python train.py --train_examples=97500 --image_size=32 --generator_widths=[64, 64, 128, 256] --generator_blocks_per_level=2 --discriminator_depths=[2, 3, 4, 2] --discriminator_stem="single" --discriminator_avg_pool_shortcut=false --discriminator_widths=[80, 128, 240, 416] --residual_init="zero_last" --muon_scale="original" --adamw_lr_other_params=0.0003 --batch_size=96 --epochs=4.3 --warmup_steps=220
Rows from block 6 of the discriminator of a small GAN, named by matrix and row number. Rows with one number belong to one channel. Each number is 50 + 15 x the weight over its row's rms, rounded and kept within 0 to 99. All counts start at 0.
After each channel's rows are labels from the 100 images, of 14976, where the channel reaches its highest value: "responds to" is what is common among them. Only what is clearly more common there than usual is listed. The data: scattered letters and digits in many colours.
# convs0: first 3x3 conv (discriminator.blocks.6.convs.0.weight, 240x240x3x3, each kernel summed), inputs 80-159
# convs1: second 3x3 conv (discriminator.blocks.6.convs.1.weight, 240x240x3x3, transposed, each kernel summed), outputs 80-159

convs0.122:49 63 69 49 10 40 58 53 46 60 50 40 41 43 48 30 18 62 47 83 33 65 39 46 43 65 46 60 51 79 65 48 41 43 52 65 42 86 56 32 54 54 47 51 35 60 50 65 56 23 48 67 43 67 35 48 56 43 40 36 56 51 45 38 37 44 44 59 21 49 33 09 77 69 41 64 40 42 49 59
convs1.122:72 51 38 66 47 83 43 51 37 19 44 64 46 54 43 62 43 53 39 68 26 52 25 70 45 47 51 83 52 30 37 77 99 48 75 42 66 36 60 46 29 61 40 50 49 62 58 99 34 71 44 51 41 55 63 65 43 48 30 43 56 56 36 51 67 68 47 22 74 29 48 48 73 51 58 42 20 27 52 32
responds to: green; yellow; orange

convs0.146:51 59 54 45 31 55 51 39 45 41 44 56 48 44 50 58 66 33 32 38 51 51 53 44 51 48 59 40 66 44 67 44 66 47 38 60 62 42 50 36 47 42 46 38 55 74 34 50 72 55 87 57 55 49 35 69 46 37 24 48 77 92 55 19 45 26 28 58 79 63 48 30 25 44 43 34 54 25 52 42
convs1.146:63 62 65 46 27 08 49 69 41 66 47 58 48 66 40 15 52 52 57 35 47 79 60 62 54 66 45 43 53 52 64 63 63 35 31 39 51 50 44 41 48 56 28 85 41 64 63 80 53 43 28 50 56 18 53 41 34 36 64 61 36 20 51 41 56 33 49 91 70 46 66 40 62 30 31 31 40 79 45 22
responds to: pink; white

convs0.94:50 79 61 44 57 70 66 52 38 23 60 40 61 55 65 62 44 85 67 74 78 70 58 65 62 57 60 47 74 52 37 75 41 95 37 38 32 46 28 33 57 62 51 75 69 50 24 40 27 70 56 36 91 60 58 50 31 53 39 60 62 40 84 53 47 49 74 50 41 66 56 41 66 53 27 62 35 39 65 40
convs1.94:47 44 38 46 38 28 51 00 35 71 55 35 65 52 52 46 60 56 51 45 50 60 35 37 85 36 74 77 43 55 35 71 54 34 35 39 46 45 36 62 33 55 47 47 65 77 34 10 42 32 43 44 52 59 58 63 56 42 79 72 42 31 60 41 47 34 68 69 84 44 76 29 61 39 41 70 59 78 52 52
responds to: green; yellow; orange; pink

convs0.133:20 38 68 58 54 48 49 54 19 60 63 61 41 43 57 26 31 55 72 54 30 57 43 55 26 80 53 29 37 36 41 48 42 53 49 57 63 51 52 62 44 28 50 48 77 63 33 43 33 49 59 57 45 60 49 46 49 52 59 31 38 12 49 47 56 52 48 75 68 36 42 96 69 61 25 62 63 43 48 73
convs1.133:66 56 46 58 32 44 58 22 84 49 67 73 49 39 61 50 39 41 43 50 57 54 35 41 47 58 40 36 67 52 47 21 45 37 44 58 48 61 48 53 46 58 49 46 44 17 60 76 43 35 72 38 35 54 68 41 70 32 29 52 40 64 65 49 20 68 30 41 42 49 43 56 61 59 54 50 57 49 51 82
responds to: white; yellow; pink; orange

convs0.172:36 49 30 31 52 40 57 15 78 40 74 34 41 46 33 58 20 38 54 44 46 35 62 53 36 38 27 39 25 36 44 83 57 40 53 56 20 35 36 54 64 63 46 62 32 52 48 24 46 49 64 79 61 64 39 72 57 66 41 38 39 38 57 23 36 55 45 66 44 51 43 45 85 62 67 61 61 67 49 31
convs1.172:58 49 59 64 57 51 54 56 57 35 51 31 51 37 60 59 43 79 31 64 53 22 71 68 36 56 27 34 59 64 49 23 53 52 70 42 57 65 56 60 38 39 43 63 73 37 82 88 82 59 60 62 52 47 60 29 85 37 37 18 57 59 57 45 33 65 27 71 63 60 32 37 64 21 48 35 49 79 50 82
responds to: white; yellow; orange; pink

convs0.14:76 46 53 38 50 46 50 43 50 47 25 39 47 53 39 22 41 67 32 48 59 62 47 45 68 62 34 44 18 50 48 48 46 76 36 51 39 47 37 90 49 13 54 17 24 56 36 56 18 23 31 36 43 32 32 49 40 43 53 50 52 24 28 62 68 32 55 29 49 68 28 33 47 46 61 08 45 55 53 62
convs1.14:31 64 47 38 65 82 27 67 82 75 43 45 55 61 44 65 42 65 55 60 17 48 57 38 48 59 63 79 59 46 60 67 52 49 39 41 34 36 41 43 42 34 70 32 54 56 87 36 79 64 56 69 58 35 38 59 51 41 40 30 51 61 56 55 40 54 66 29 55 61 53 69 56 62 78 50 37 44 47 35
responds to: teal

convs0.76:23 55 22 36 43 65 50 44 45 46 61 30 45 14 50 44 70 48 30 48 39 99 57 73 67 47 57 72 60 34 56 38 74 65 29 75 50 53 79 43 44 40 51 58 71 40 47 32 80 53 75 47 55 36 73 65 55 75 59 19 66 68 42 70 44 50 30 55 59 31 37 88 57 60 49 54 37 47 43 38
convs1.76:47 51 45 59 57 50 53 78 37 67 52 48 48 39 59 23 60 52 51 50 26 62 63 43 43 37 67 18 49 46 58 51 59 43 62 65 74 50 35 52 34 25 59 99 45 12 62 86 42 45 52 51 40 34 67 69 64 65 52 68 50 65 32 48 36 60 65 19 52 41 40 45 54 63 70 43 35 71 48 37
responds to: white; pink

convs0.105:31 51 52 66 28 64 46 49 47 27 41 82 68 59 48 47 55 63 15 74 46 39 38 44 44 51 36 48 47 34 50 93 45 35 44 58 34 55 38 51 74 43 44 63 60 48 55 49 44 54 59 50 55 61 30 44 70 69 56 53 52 52 19 56 46 39 26 61 36 37 40 32 53 54 59 48 44 50 49 63
convs1.105:65 45 54 38 69 69 67 88 92 69 38 53 40 75 50 32 49 26 48 40 29 61 42 73 49 27 65 68 54 44 45 41 58 57 64 37 45 51 31 67 59 48 59 43 62 43 67 50 79 40 54 41 51 44 30 60 52 28 41 55 75 49 36 48 70 38 43 32 60 29 40 51 32 88 76 40 52 53 47 04
responds to: teal

convs0.237:40 37 52 58 50 53 27 46 37 74 23 44 45 25 47 42 52 36 64 43 53 41 37 54 29 55 78 42 50 49 66 41 40 37 65 55 50 62 50 24 55 41 73 52 42 48 63 61 43 82 35 52 36 66 75 45 48 64 10 42 19 48 50 65 48 37 45 45 13 45 19 59 61 20 32 48 43 40 42 47
convs1.237:66 58 44 45 24 52 73 75 48 25 60 52 46 49 46 35 48 47 53 50 76 27 72 45 47 68 82 39 50 88 71 62 56 58 21 47 51 55 53 64 73 60 43 40 31 55 18 20 64 25 27 38 40 37 48 55 57 56 43 32 69 37 48 46 44 40 52 25 37 54 01 50 48 54 21 58 47 42 54 66
responds to: green; yellow

convs0.71:55 57 63 35 35 43 50 67 35 46 47 32 75 65 61 53 32 57 52 66 31 65 75 68 57 34 43 73 43 22 22 42 70 60 58 34 53 43 87 43 12 54 25 44 55 33 65 39 55 47 48 47 23 47 54 44 53 28 61 33 43 41 47 60 42 38 55 49 39 36 42 39 55 46 46 40 34 49 41 45
convs1.71:47 46 57 49 33 49 47 27 53 40 68 50 54 59 44 53 47 75 32 72 27 29 48 55 47 48 44 47 67 48 19 55 36 54 41 69 67 58 37 43 46 29 52 35 48 55 32 75 50 55 56 39 45 54 74 59 64 46 60 53 13 58 56 17 58 54 38 39 57 58 42 41 60 98 34 44 48 74 57 51
responds to: pink; white; yellow; orange

convs0.231:55 59 52 55 35 83 46 68 60 52 48 66 47 08 36 49 43 49 43 35 32 85 47 46 52 40 53 35 54 54 45 54 66 44 56 50 41 63 56 60 68 34 39 45 40 46 54 37 38 43 31 45 44 47 36 83 51 53 38 52 63 72 72 83 50 31 26 49 52 54 31 69 73 49 56 32 71 39 57 52
convs1.231:49 44 57 37 52 65 34 83 65 13 53 05 64 46 56 57 54 55 57 55 35 90 51 64 58 52 46 53 56 47 40 22 91 51 51 55 41 44 41 74 57 23 37 61 42 59 86 64 53 50 63 49 45 48 41 60 35 52 66 81 73 20 57 66 57 82 47 47 57 38 51 32 50 45 34 54 35 40 53 57
responds to: teal; white

convs0.201:47 38 47 44 38 45 59 47 50 19 28 32 41 40 31 39 48 73 40 56 55 48 60 54 50 45 44 22 89 59 46 40 68 46 48 23 48 43 42 41 36 47 37 48 65 50 33 66 66 39 69 68 40 24 52 42 45 51 76 54 58 40 34 56 57 60 77 53 74 64 68 65 57 60 84 46 65 47 47 45
convs1.201:40 61 61 53 50 37 54 29 62 60 47 32 47 53 43 50 53 50 61 58 23 55 42 55 39 61 92 57 41 57 73 38 99 50 59 44 47 49 59 45 47 30 57 72 36 53 84 85 49 47 60 56 51 39 46 47 47 52 71 59 31 68 65 70 25 55 49 57 49 33 58 48 60 57 80 56 04 61 32 62
responds to: pink; white

convs0.147:49 52 29 65 90 45 61 33 42 58 65 50 68 72 26 52 58 49 39 47 53 49 53 34 36 34 34 41 56 54 66 61 47 45 46 61 58 39 37 26 46 60 50 56 57 46 59 50 33 46 46 42 56 49 74 62 35 53 15 45 58 66 55 59 61 29 50 53 47 83 81 89 55 76 46 69 43 23 45 39
convs1.147:12 42 37 59 63 48 49 13 44 46 40 45 47 41 45 57 47 50 45 23 49 63 54 53 49 57 37 39 42 66 68 32 34 35 47 48 57 48 48 51 57 76 69 00 52 89 82 00 62 53 47 48 45 50 69 34 40 35 54 28 65 72 37 41 30 49 66 74 67 60 71 57 73 20 58 41 67 32 33 71
responds to: pink; white; yellow; orange

convs0.154:32 31 59 66 68 47 53 57 26 40 60 72 33 55 33 87 27 62 57 72 50 37 55 40 63 56 69 81 54 62 60 77 47 50 44 45 93 25 31 30 53 53 59 66 55 38 43 13 56 46 33 56 44 79 53 51 45 55 39 34 46 40 54 55 36 32 38 55 51 54 58 60 55 47 61 25 60 66 55 34
convs1.154:48 37 54 36 00 42 69 54 40 46 50 71 37 29 41 71 52 69 39 57 51 35 14 47 60 59 53 50 45 50 44 45 39 81 36 43 27 49 46 61 70 67 61 35 53 72 43 32 33 49 63 60 48 67 31 49 43 39 66 57 78 54 44 34 57 36 51 53 50 45 89 57 66 60 78 71 60 61 40 67
responds to: yellow; orange

convs0.206:63 50 61 52 44 40 73 43 37 36 44 49 60 49 53 44 58 47 43 32 59 81 29 36 52 31 55 33 73 52 57 63 56 18 48 24 46 58 52 42 56 44 50 54 56 71 40 54 38 43 53 59 35 54 53 43 52 57 63 40 69 83 77 51 40 55 30 66 72 35 75 57 59 34 61 32 52 34 66 80
convs1.206:42 38 50 46 45 30 47 78 60 66 54 29 52 62 62 35 53 57 60 53 54 86 52 50 58 56 60 40 47 45 54 56 61 37 41 42 52 44 47 42 31 04 63 56 42 68 99 99 63 42 47 47 53 48 49 52 61 57 40 60 32 14 40 41 32 57 33 81 76 46 56 69 52 37 64 41 19 87 54 26
responds to: pink; white

convs0.193:56 42 58 73 58 47 58 30 43 53 72 37 48 21 15 40 61 45 54 50 27 76 69 72 33 51 34 44 38 58 48 57 39 71 42 54 42 00 57 45 74 55 47 51 47 47 69 45 66 43 54 41 54 67 68 23 38 05 19 64 73 57 50 53 54 42 54 40 53 46 55 45 53 70 32 61 47 20 49 62
convs1.193:17 48 39 38 36 32 44 77 38 53 44 45 56 53 69 46 52 47 45 57 50 33 67 27 52 32 88 37 49 51 58 56 37 43 38 45 62 66 66 70 55 83 70 39 57 25 75 60 34 56 56 41 54 51 73 74 52 56 39 57 45 60 51 42 41 47 52 52 30 33 32 17 25 70 43 54 77 54 50 52
responds to: green; yellow; white; orange

convs0.118:63 56 46 33 49 46 53 26 66 72 40 60 53 37 65 46 49 66 68 40 34 87 45 57 65 57 39 18 39 54 55 47 63 59 31 30 21 40 58 52 37 13 47 49 25 69 37 51 38 55 41 60 45 37 49 34 32 57 50 53 60 88 57 53 54 38 30 53 55 55 58 79 42 50 47 41 36 71 45 38
convs1.118:38 56 40 46 56 55 53 67 47 45 37 33 67 39 63 58 43 54 60 47 64 85 64 32 67 39 56 47 48 47 67 54 74 36 56 79 41 49 48 37 50 07 44 23 27 38 68 14 45 43 36 57 52 53 48 56 58 44 54 37 43 37 51 46 64 56 55 74 50 52 46 48 52 34 48 68 48 35 48 42
responds to: teal; white

convs0.220:33 42 41 54 63 49 84 70 41 72 49 46 69 61 57 37 58 54 48 34 47 53 55 44 58 50 50 35 28 38 19 51 50 80 51 12 40 61 45 63 55 39 44 53 43 57 31 51 14 11 51 37 39 30 46 68 42 44 33 46 52 40 54 55 48 54 71 38 69 78 39 21 42 30 59 35 55 53 36 38
convs1.220:32 51 43 39 56 39 50 00 68 47 47 38 56 40 59 47 52 53 55 30 45 56 51 27 45 39 53 88 55 38 67 46 63 59 55 39 57 39 45 63 33 28 46 26 56 38 89 08 64 57 51 57 55 42 52 58 47 56 51 36 63 77 43 70 46 43 72 60 58 47 46 55 55 57 49 55 48 17 55 78
responds to: teal; yellow; pink; orange